python train.py --num_classes=[5, 12] --norm="layernorm" --mlp_ratio=4 --moe="expert_choice" --experts_per_token=1 --shared_expert=true --lr_schedule="cosine"
Rows from block 3 of a small image classifier, named by matrix and row number. Rows with one number within an expert belong to one neuron, the router's apart. Each number is 128 + 24 x the weight over its row's rms, rounded and kept within 0 to 255. All counts start at 0.
After each expert's rows are labels from the 100 images, of 14848, where the router gives the expert most weight on average: "top examples" is what is common among them. Only what is clearly more common there than usual is listed. The data: drawings of small networks of dots and links.
# router: router (model.blocks.3.mlp.router.weight, 8x192), inputs 96-191
# up: expert up (model.blocks.3.mlp.up, 8x384x192), inputs 96-191
# down: expert down (model.blocks.3.mlp.down, 8x192x384, transposed), outputs 96-191

# expert 3
router.3 [138 119 155 161 154 141 147 125  74 134 115 144 140 140 158 164 148  77 115 170 127 150 154 150 143  90 117 134  82 130 134 119 119 111  84 171 136 130 102  94  97  92  75 138 147 145 160 144 170  90  85 112 164 149 163 127 118 121 133 131 163  92 118 135 116 151 139 170 114  92 151 156 109 124 144  99 105 155 123 117 137 155 119 105 108 174 181  84 115 108  81 155 118 128 113 120]
up.0 [126 129 134 124 108 126 114 139 156 141 154 136 121 144 114  99 169 163 142 123 160 122 115 129 126 145 158 109 113 176  94 179 146 126 145  75 143 136 152 148 152 138 144 118 154 136 117 127  83 172 114 122 100 119 104 112 188 132 101 150 120 117 121 153 145 118 106  79 146 121 120 128 127 113 142  91 112 101 154 144  25 120 160 152 142 146 125 114  65 165 143 119 136 108 127 134]
down.0 [164 161 115 117  97 120 158 146 111 120 109 134 118 151  93 120 143 153 149 136 164  98  88 127 106 128 137 135 183 140 123 128 212 146 111  97  95 128 107 119 145 143 130 126  94 166  70 118 108 153  82 131 102  90 151 120  85 104 158 125 133 154 156 127  98 168 104 148 130 158  98 127 151 133 118 152 125 132 118 173 121 127 142 131 172 133  97 132 108 183 149 179 136 126 144  94]
top examples: grey dots

# expert 6
router.6 [128 148 113 139 153 139 157 137 131 136 150 133  71 123 149 136 137 136 122 144 114 107 124 108  85 147 191 160 140 166  94 100 119 107  92 144 127 169 130  77 166 117 155 144 141 142 117 125 136 141 117 111 152 136 165  97 110 148 112  70 150  91 163 129 147  99 124 102 117 103  95 156 134 121 134 115 107  74 122 152 102 125 132 136 131 128 125  91  81 140 134 131 126 152  87 146]
up.0 [135 152 101 113 113  96 139 126 131 140 128 142 152 122 107 164  93 123 119 120 133 120 120 156 150 115 109  89 122 151 153 160 121 104 107 136 142 138 153 150 134 110  84 147 139 144 182 154 158  93 137 131 170 132 152 137 142 126 131 139 129 123 150 154 128 127 121 162 108  92 179 134  94 121 133 137  92 190 140 116 111 139 130 157  99 148 136 111 119 112 160 140 124 113 158 150]
down.0 [117 144 133 141 105 121 114 152 111 117  99  91 126 123 148 106 107 102 131 129  79  99 146 154 107 162 104 125  91 111 103  72 116 132 135 143 136 179 156 138 143 113 133 152 166 105  73 143 142 125  62 158 108 167 134 100 100  90 103 133 177  91 144 120 116 134 162 117 137 135 151 107 144 133 129 106 119  99 156 127 152 101 143  86 103 117 140 115 122 126 118 182 176 129  65 115]
top examples: pink dots; nine dots

# expert 0
router.0 [150 131 123 134 103 112 161 147 142 117 130 114 118 133  72 160 122 133 103  71 146  90 110 144 119 107 173 141 167 106 129 105 116 163 122 126 170 106 111  96 121 122  84 130 129 132 137 158 101 117  91  90 147  73 106 116 133 175 149  93 115 151 149 130 108 146 143 137  97 123 155  80 107 122 111 100 105 116 110 119  86  97 144 166  88 151 153 162 151 105 167 125 133 124  74  95]
up.0 [127 189 140 118 148 119 169 112 169 108  95 170 109 122 109 148 139 111  96 101 116 127 163 123 137 167 116 144 147 139 137 125 107 120 118 143 132 143 112 149 137 132 120 130 103 117  86 117 127 110 117 120 124 139 191 122 108 149 161 117 126 128 115 177 146 116 177 195 138 148 116 111 137  96 124 148 135 159  97 131  96 107 151 137 103 118 152 126 147  83 155 149 126 108 132 106]
down.0 [132  96 130 141 160 135 100 142 170 162 128 146  91 106  92  96 135 114 129 155 150 165 149  92 103 111 140 145  86 101 100 134 114 131 133 174 148 149 130  71 132 145 133  87  74  89 122 151 121 107 127 134  90 107 129 114 106 154 120  95 116 137 105 103 126 158 122 118  88 131 139 119 103 137 135  93 125 186  97 121 108 160 106 114 166 171 131 128 110 119  84 129 134 144 164 143]
top examples: five dots; black dots

# expert 4
router.4 [126 132 103 127 147 147 106 148 133 145 102 111 117 140 129  85 126 100 133 105 139 147 155  88 150 135 120 110 117 143 108 142 107 137 112  84 145 129 120 151 165 133 129 125 131 144 157  78 122 142 141  94 112 122 170 133 126 155 134 100 167 203 127 148 158 156 125 137 138  78 166 116 120 139  77 147 143 148 129  92  94 134 145 130 112  98 125 105 137 121 147  89 138 144 126  94]
up.0 [ 98 134 101 107 121 127  61  86 116 134 164 148 143 101 129 132  73 114 150 151 173 154 121 143 123 116 122 160 193 121 111 106 178 158 121 147 142 143 164 123  69 116 124 147 140 119 141  90 118 125 159 170 150 136 126 128 102 121 133 112 157 131 127 144 119 137 137 124 125 136 127 134 165 118 125 152 104 133 112 112 157 102 151 141 144 115 179 119  91 118 103 109  90  87 158 141]
down.0 [106 107 132 148 133  98  76 148 169 168 175 114 102  93 116  66 122 125 131 154 117 186 117 121 104 145 113 170 142  94 129  86 151 136 139 167 141 120 122 112 128 135  91 171 157 179 154 163 146  84 146 148 144 121 125 134 103 166 116 133 131  80  96 137 107 125 136 146 141 129 102 127 113 149 116 138  95 127  93 136  93 113 127  94 130 160 142  89 124 104  89 130 150 162 143 183]
top examples: grey dots; white dots

# expert 7
router.7 [145 127 129  99 104 141 100 160 111 115 126  99 134 129 121 109 142 148 150 134 124 162  78 123 167 108 122 124 123  96 132 134 156 136 141 126 124 120 123 107 119 151 143 139 155 101  83 136  94 105 164 147 172  98 129 147 145 143 102 172  66 106  93 128 127 107 106 118 131 164  97 116  85 102 114 127 116 105 139 136 128 137  67 107 127 149  90 166 177 166 112 134 158 115 177 131]
up.0 [159 148 136 170 139 141 175 129 109  78 144 182 154 100  69 165 129 101 139 141 123  98 151 134 135 102 150 147 174 115 115 161 148  98 137 128 147 148 147 125 113  90 129 136 138 120 176 129 169 134  91 116 126 111 146 123 169 141 144 106 148 135 138 144  89 135 167 154  97 119 115 140 157 129 158 144  89 118 100 121 105 150 131 132 118 102 129  93 121 144 151 127  79 121 114 144]
down.0 [127 137 106  90 156 124 159 109 154 106 133 164 143 136 120 133 128 116 129 170 133 139 112 126  90 157 140 168 137 105  93  85 141 106 135 142 139 112 145 109 102 100 113 100 136 121 103 140 143 128 113 131 132 135 165 164 181 145 166 128 165 146 115  97 135 107 167 148 137 150 129 141  99 141 150 141  97  76 132 146 133 107 109 131 108 129  86 126 120 101 105 118 140 129 118 133]
top examples: teal dots

# expert 5
router.5 [118 102 172 149  94 135 130  80 144 124 122 156 139 112  98 153 154 100 131 150 137 137 131 127  97 151 164 124 150 109  74 120 107 104 160 109 139 124 145 139  93 125 110 132 107 122 143 142 150 124 152  92  77  82 165 109 163 106 100  99 169 177 106 143 155 165 152 153 103 145 112 132 144 148 111 120 143 116 132 110 124 105 134 155 141 121 130 129 104 115 113 105 123 129 108 127]
up.0 [121 175  91 128 126 128  89 164 127 129 133  71 125 152 134 138 129 154 146 142 137 125 123 122 162  55 116 123 131 129 111 108 121 115 134 134 115 119  99 148 125 167 140 138 104  92 124 119 116 115 138 132 132 137 155 128 169 126 156 115  65 101 107 135 146 145 108 130 144 158 132 131 145 144 123 139 107 155 107 143 121 184 124 108 114 117 139  87 133 160 113 132 127 125 141 134]
down.0 [104 115 127 151 136 119 171  62 173  97  59 152 133  98  99 139 159 135 147 124 142 116 110 126 134 129 173 132 164 141  98  91 112 145 133 115  78 176 136 117 156 122 151 122 106 144 121 100 122 116 123 160 101 123 100 154 105 120  96 114 173 136 140 118 120 153 134 126 113 114 127 132 150 139 128 100 137 122 167 131  94 148 146 125 128 167 124 153 100  98 139 161 115 121  99 119]
top examples: orange dots; nine dots; complete

# expert 2
router.2 [113 122 134  87 109 110 100  46 126 153 162 136 139 120 129 139 123 138 137 106 109 104 125 100 132 121  92  96 164 113 165  91 152 144 109 139  93 125 139 128 145 152 168 122 113 107 110 136 102 138 174 172 117 191 106 157 119 128 108 167 135 119 127 125 138 141 107 117 131 139 128 107 113 132 144 144 164 111 125 132 141 111 115 128 159  82 135 114 136 143 137 101 140  94 132 115]
up.0 [ 65 131 142 149 113 125 102 112  86 115 146  94 115 128 132 141 121 117  82 116 102 125 145 112 171  95 106 129 110 108 118  85  97 121 114 136 112 144 117 154 133  94 108 117 105 122 107 137 114 119 110 116 114 112 149 128 113 116 127 122 108 132 135 121 131 163 141 144 109 117 129 183 129  97 139 165  88 142 139 120 151 171 146 119 129 128 161 175 155  74 144 148 145 166 151 108]
down.0 [121 146 128 122 149 155 139 167 139 127 165 122  92  98 134 138 119 112  91 152  96 154  82  93 136 110 119 166 118 128 125 119 104 183 117 126 139 112 112  99 110 124 131 136 144 138 135 167 142 111 134  99 157 101 175  93 118 143 126 172  99 131 126 127 148 115 140  87 121 153  91 172 117 130  98 186  60 172 130 132 140 116 143 134 123 102 118 120 127  99 131 115 114 151 128 115]
top examples: yellow dots; green dots